{"dataset": "rendered rooms with furniture", "encoder_patch_size": [4, 4], "encoder_width": 192, "decoder_width": 320, "decoder_mlp_ratio": 6, "decoder_head_dim": 64, "grad_clip": 5.0, "steps": 4000}
Rows from block 5 of the image encoder, named by matrix and row number. Each number is 128 + 32 x the weight over its row's rms, rounded and kept within 0 to 255. All counts start at 0. Numbers have three digits each. After the name is the row's rms in percent of the matrix's.
# q: attention query (encoder.blocks.5.attn.q.weight, 192x192), inputs 96-191
q.3 107:165164150188131150095143137080164097185122095147141134102029102125074125048107096132137105142120139107127178115148138104113133167137107162128094114172144132098173115081160053137106137126192129150063146126199144167125151133110123136158152116141071131084131099139113106140149147144129147106
q.4 124:089126127114166124144165142139097150112124100130103116116097131082193136198143145154157104092156124133126096100093089098115119147162143137146143142161173149165139119192171179173114162064094115109159099158069139113127049157183125195111120151133088117174131135121128099109135135117112061086
q.5 095:131200081128120151119145159154148117109069151091096115139116136133124137108184112186122155093107082117114143079122116120190094141117090170126083087126116118168130118160044100108152143109135092179151161067131146138130164147144126095162112114069096092137116148151113065169121104182190131075
q.6 133:113141147128141146104167144097096161088109130154090118082088143073196149177073190127149126112124163136186127138141135079083091147140166142104157197178146162121134141131176180152137179125167127140113093166056117073141103131150140148155123184104092096155143174139146072107126107118133088129
q.7 080:148126124152096086145122088095085105117161107143135164127149179092153083105116116161161195175180124140173106081100150161147193164114170151100145089121066097129123108111158139103130151177107102080145090168170108158079117172102090101152150146131128082085112105171179150108121162098163107103
q.8 089:120105136107145148174159191168197159166108161153097114133114158088090111124119136069157110156102085148148184110157141172175119152141111143167073125094132172129158141190171161114087142123168081171132170116178138093157157074145142169122168133098122144159131167124185106129142163167104075082
q.9 100:133103111147172084114161068126172094171187146099083139208132105124073166185123104103156158129164068111130088137051160158122120067141107076097153093139104090116063147118115104088124131115110134128150162195137110082109116102178148126190081084091123110071136096098112137125084140169109131114
q.10 085:105141108090170150152136069091096170161160125120139134178135092139146189166133133096163158156083142146095110150160170093136123110145094113153188078164110156166141081105086163138139175159086157134143127114186099160161084185104163102094088144171105137079172082144074173114093105169112182145
q.11 083:149102099078119122084091117088116135139165115141146123185075144110095133185127097173118132176122101091119114087068142136134186098110092166117153074139147140136093155149080090127129073093082077161084107161109095078134151065157142086141120112115144124106108142097093209101088148168066077124
q.12 082:150076096067162181117114150163150171117119105128080100143104158137181116147125097124194127156087079119094148126177138158088119146169087158122146118162119149180151161162095093109177160162186119133097175089178150168127122071120167128114140172109152105129110209137173131155110175163125120135
q.13 085:143161135142100160177100138170114169155088105157160071119149160135164162073132151109112163137071178150189179157166110120158172159095169177149095147107113094103155099168118161106152073116177096109168149085107128097100110134100121164097089154141134111177144124102131097076175100139090076107
q.14 093:159141103112101148180087156168174092122079137109103137136155133143144080121142115159125165108126091053174139054198162082116078170124093098153107082077084172197122111173115143126159129128124077109095108121144128143145135111132145100103116123126142109174054125114159078132155145137160146104
q.15 082:115164105086078150130142162181095132133101160171165114143160124106157124112093092149171164081070155155180166125174179106145107106126091119122175118131174127081179167099133086141109097102106150161152161106102182170200112174139158161110179136134165124126159086116185080099167111076119122109
q.16 111:126150125084166143173133117110140089060101086094054089150096106118139101117188164191127087110126166105191155107137112065104131180125135139199069195140140136122115093099095166118088135091159076167148101098071141098143133151141176170102112154122121155136113104144148065063103089153140113110
q.17 090:126186131187142099136074172127055109122133148123112138121201189126128135143114091125136166089089161149189143114093164143125113137125156188037123156113090145149191168075110201139129137178110124094110167120116097093096170145147156090080142126099122140108175052104149052156169135140115173055
q.18 149:145155117168107065092103121108133140168178169138156143133141112172089144143099099114133152096139064100087138184092171152169114084147069086088114089104089076084106118118085113101137096172142139124117145119159107165098121111091079091147137082081152126114115095076058140177127132136103153134
q.19 109:177140093133110052092093096125150167132178133124117144084106139123059174115112080064124130135173132136110160123118190138178128085107129131126143112104121112132111077130103064152141100145135127170084114135154100138095068065154085109164146069118115179104117156108149179185121130188145114151
q.20 089:095168103165107194154107123175066086100125104148149138137101133168172093099127146065102119096146189107145116092132061074140093127140100122171096165095121128158160217108148188133090072091110134122145172120145107087144140083145158106096126199120195085154109146089165099078101163183122117107
q.21 112:136151190101142179174146170152130119086115121152074096151077159128168140134162151153145091087069116109185164172102061074115077141176145166184078172177130140097151152133118174069060166119168107111112101109116153145137160123094130142100158172160092130126111111169137055109095141162157178051
q.22 126:185141109114128103082133092137112124162152166140121117134137109151063083149070085091124139147160101115077101114094196179128167062156123092066163102093081080117126084125130120140199112138098184127143123124146110134122090142155099130184094079097168142077150121136125163111117129133137123183
q.23 080:085184085114166096117094113178110118098135184153112077163115109169152150141158106133087128157160169133166080146166107149170113181154078117186153100173158147178142161183130152134113098153142083135122187126073103164150105132151085103084187117087097178180145182153122104183087092116156133096
q.24 083:094163108178131152166122133143155153147185128139163125082217113104173108128143136169123144145109097145109088083087074179086173100120164155066193148150104119158130182127165108103140135164078148115150200176087163132178187132138149103085145114151143153169134141142156170117139120171171192138
q.25 082:133102052139163154093131171127115148141056162177107123127092124159129143081137122113109196132128144104106130055125132184109123158128088149166125160136118110103188128187130107139126164167106141101082104075093158106103096128143161102062199160128114104172107111139201092157150157152132160106
q.26 097:134155147134150119054109134108120115131142179172154160142161078139147101176119123159150162119081128191099130169117084104115139110165094110109137089175149062142075125122082087108124164093170166115125116132135157112091071110168078119132142107103094136095154107104082150202138107128117188102
q.27 076:139104127098086136138088178142123170119097130114138146113147202127130140061153123158195153087099119136138153089113109062147122103081084125127149154146174108111145151158092129093153104152091089106139134089135058080190085070085184155123092140151128127092121107151163149124177115093123082176
q.28 087:102168165154133121101162132130103119148143129050128110151121140142172172153101142091127095112142137109116165110085166064071160127088154081148161088113083141143136055139110162181140120120156102122171146136125175110119124128116169100105173192106110132120149087081079133129082122068186104079
q.29 080:133146117099153111143061146132099152073156154127169166122165160088157082134144163151131155116119166137091151130131172129138156181158155086128162170083141118197115169135130122146167146108143127125169106176117130106174135171087163181076093128078098112154083175079108148131071112172133177160
q.30 094:151091168165114131103181039081131173125194117098115107155133153105111156141160146128150145207126080148090144138075177142149171078115098132100089138104110124152039143149135128132163100147082162130176111151109139089087130117174131122177135135126099118098172087091120154150104186144120093154
q.31 080:188095112053170118162125132087142094117101144111165087175142147155089102141138102150114119140120100065177100100097145166091091185087076178172107143103176110108172150120150162122073124142204158124127149082124094169118165119131142154101161160154145145107082112097222108152096177107178154109
q.32 119:142153117098138128098106190100141154168106118092103167114145156202108116101091075060146171086106137142099180117150140137171143142133107125129114064088089131138179158128104172109151080170118142110123138153145142212169149133050091105109131075155165106137157110091112138154101130100111072116
q.33 121:099157090099090119156133162167133161147112144129084152182184146149094128113178166126129106137131150098116137110120098115124107135094084168205100109099068137131162157129129132157133143111035089080137181088155100127196182104119175113173112110137159136162091086140133089064125158171097079170
q.34 104:120132159163180150117149121136120160081118112087141149095095181086188117179116136193172061131111126132143098139120098125086105109124165119171142127125217130130105124120128139121110158156188137113139110085053177100103100106153192171091177153091103108152118140153124136136140101126162135052
q.35 144:162146091140129112104122115115128092180143151099124111151183136171083126117157085123121160104115120144102092159108156127193123126151093103094135075065117093107073104056107112089156110168145129137142197143160084147110140136090077076094086093153143181118123126100112167158159163139142100129
q.36 100:117130139158186107157160150114114143158084100150144133145141084148165110123171175146140084091156178100161155080134106143074126136148073105177132146150180204132134124176166102129101135102165110173098107083146129112153157095159110208129122147103097108101166113175170116080144084093141157094
q.37 085:124210047101166142146114117094141126092133180065144164157173162127133127150085088112176136088084109091126126191123102149163145162156116125149138138150099166171144113118061148144144211102168110208130156112122120123058063153157150097153122118096100142087130158152140152103146138174127154043
q.38 116:084121116139197145169118123154101160100104097092117108094113108138106136125117199164170120125138159080127146117121103098104052127135123167148127167141147188185134149177145122147099154119146130120157083145095131070163103092121172184130169130127119104129125107122104084057089084115120128080
q.39 158:094153141152139183152163178133105118080110097111106114091103120123159138148130188154164082084095152150177175143158072089088084137107130152133130177177201194129149159185159161112100143098138106088118075145102137116166120151155185149118143200124114086192117142128146075110129106101155128120
q.40 083:131126086177146122076153134142088155183143097155097153112164060081107165117133111116179074153082149175144116120114159126115165109136074155140189120178132103121146096072154088168130127145159204143120068101113121126168189129192111120179164185128104136091124132100091113112130132147115153130
q.41 091:107121149119156060086143072107094095158145095117097208133122129141105107096130125154092152124134115162105109132136166122129139099172078076161087097138123159134161084094125117181152113129112182118139103158153159103096084123100145125167151141098166129137080149147083218104138185161148142178
q.42 083:102138088125112120168102152175091162097105181153147152144113073154091158078120101183093116149091138164101071156094133108171136078183146077113123080166091102146128158094170097134152155180076086143187175133092082107113135154119096123088194129130173147137142105169152157180125206143099175134
q.43 084:150147115062132165139111152165099091152162126211158192105095070138110077056087103138097147109103133170164135067151117178107076079159155156127112135140151110095135141131174124176125142163128179156151129166120166195164107174104165124121119083141175102097108134150148082098117137120144141097
q.44 080:088135177096171081065095064108056114160178097155075131090102126170088167140115113157088165149120174116129085139085135140128104082076166107119158167115135152113151161164115109110107085076127133139108056188087162126153104175167146177128094100148079108089139073134071089132144110120178144136
q.45 085:128105126061135154167079179169130079099109126124111108091165152070134118116148110147145146114155165065164133123203151077186089100045100105162065158084151144128139187144095142135167161083178133109117185098140144158146101106121137124144116096091189162140101121141157157112131125166135121112
q.46 082:119111142163126126187117152099138066172076163157107093059132148088089088093115114118186118138098140106104204135107101125111087124060132151099093182101120114172100120166117157148184136167203126139131089137151149192142168102131161111099130150106150154167095110177143148172164132086137118100
q.47 089:160129071148131179124167157171104152108128154094093074168127151093101090151141135171173156133116084126122112119168170144155114120154144099200090180118071164167182107165096132098124120097165163166101127144136151097131151098129180101164114182150187118126113126134178099098165112124156060129
q.48 095:165173084147112050106121157173112123124138155142149144113149134171130129155101069098170182088164099109073174101152133175135136108174104172116158143061117075150156074097154105129171091177144092113139119175142160157117191106089098073154162097151106131098143077096074162167134116098149123088
q.49 124:137125164142174173165193163097081154094057137136147118115068160093183177107126199169120127136126181118154127146138108130147087167148145125137109164136147140151140139142171156136079125106109133116125125127122140123107123151179157166100132174164093118175162117115130111124141095109160170077
q.50 099:155162113161117140126141135165148117161146156133123101156145120183135170147141166121194175079084104080073057151089138110137110181147093106100129097096173113120121129098086155148078142115114159084143158180161156151094106145112121151138178081155077150131159080105093151151092124114133113103
q.51 111:091144170111159164172142107131132141111065110089100081139122083167155116133168209163119113108109138105148106096141095128128100142135137173169118137149175140161095153151154141155087178066088117105125107124096179111157162162126157154140111132167103087134113174132196090106089131150167108131
q.52 114:167111091141121116082111122094096128149168171143167155145175173118122152130066086073164142062166068179065093128082130121169137109155102154065123135076128116098120158110116117155168077128079110119112181161196108169090119154076056119075134087116162167061156098135091122137137180109115116121
q.53 156:189130086105095054105101118129158147156182151122153152133155112159080146112098061104116134120146080119064164176116167193140168087129129097092142117103101062100123095094098107145155072162144149168142147133197083162103122140126061072141123083124152177095130104111067184153176139136160099163
q.54 093:090119088079149165162119071149156139113150093132138094160141153143175109172171136144117078191192159147104100104113141109117143151072192117111101111142088145182082126154118092169163168120085122094109150097097095072135045085150168178142126128134133090114157136138149119105129147095110070196
q.55 089:168154103183143087109126164154112101181111113156125147067178089121075129147050096136074118079101159139108143189152143179162139067137120163138122083139129108093108096051121110145120100193099114150086126168094128172124127148125129118103136105105117156068168123117104148195135161113100180093
q.56 079:165083037115094097151125100086106160109122119065094118132071092135142095183159174105172143152133119110128112083141121132150125076183168175141139073080129140131127096160159142158153156138098122192143085186175147092114159066174082084120148131087147125086177193165103115133095184133142135087
q.57 084:151085093149100163131116113096105132100085162100141120147171195153183081119205134107123175151120118051190114111121109139124113152097152140183100097138083175128104130177095181086126112076149088188125092162135080085102113098118144153104070148096149134123140059095101084080148112126078049102
q.58 080:105152118102118100176124150136098088163119134096159141139140116139158132041153155145079140139130108184111114153107107120132110122021170149104080132095157153107099144111173125094089097111142097124085160074174163156156136150140133184146061162196156138109125120095111122133164092103094061142
q.59 077:127115164122111149203175126138140111170136089132146121069077162108110110133164179078101091142124077097105103096153090135094138188085170149180111165082147117113109164119130178089134131125156090084103113163126170159083134074073117163168114072124115087112134107121142103163146124108116057138
q.60 094:135135105148128053030155039084085147106179133133183153082147063085135180119096120136080095111169155124071096178128153114088136058116104134066202143143101139139142114129152134134116163102127161099150092186090163143079081110147115076182117131169106178127141123152071129119155080110095177123
q.61 084:114094151058156174076130164135109124093197148177140163144175088104130139141064084130089140107135094150106110097100145091155091107119158154081121151172137065116099171122189097159127127144170163129113122132168109157116102100141112153174120076108081195143113128117090119194106100089122163145
q.62 076:066122101103115114180133182159109118081117171164132133105147174142144113069121185162120189057172174097109054071179147079151112158081142087108119075103070189112095127126126124158113134133100147118154079144113121163100145148158179139132170130171092121109119075127145133101169126124123094088
q.63 077:103180090104126139139132214127150149114114154134096118165186111133138105075084136156146155131117146112155138124147114142134175147187136118157148161141197162087155139170127139089146139192124119155134120136144152127193179191076139139072115145088110148141072122122107151119086120101140142142
q.64 133:111147142108107119092129095110152130179194140101133134130100117161139110098130119112139188105133131129069142174119151170152146137125127141089099100102102116118081141143132071120107089159144142093133116085194125172073130135131098074107112081093167157086106109163165161158148143113140123132
q.65 098:113157100162081140090120058086116078171132080153162090111176136135167114162053124099152129174153098149174160162094150124127122100142140212078171131142117153065136151134099116178160110076147135091110087132108129102145095200131091180169128130113108156133160148081084215105180108126141142135
q.66 093:154132078057172135162140111082089175116160141149078137171121101131142123172181125118165106144153169137047133186135103146139067154152099071151128111116180100143105195126154147130114123154162124111151121103119163139131131114075102095132173121107180128090074140141125158164095127132098105152
q.67 119:175127068140113076086065107142141167145092171101157130127141145177129067098116093095111121104146083094107116151101139168137182136114114125101127073125083107142141108139091132135179110171147125107165183183179079150098122167103101051133124096163114133090107140114084173153118155164118174165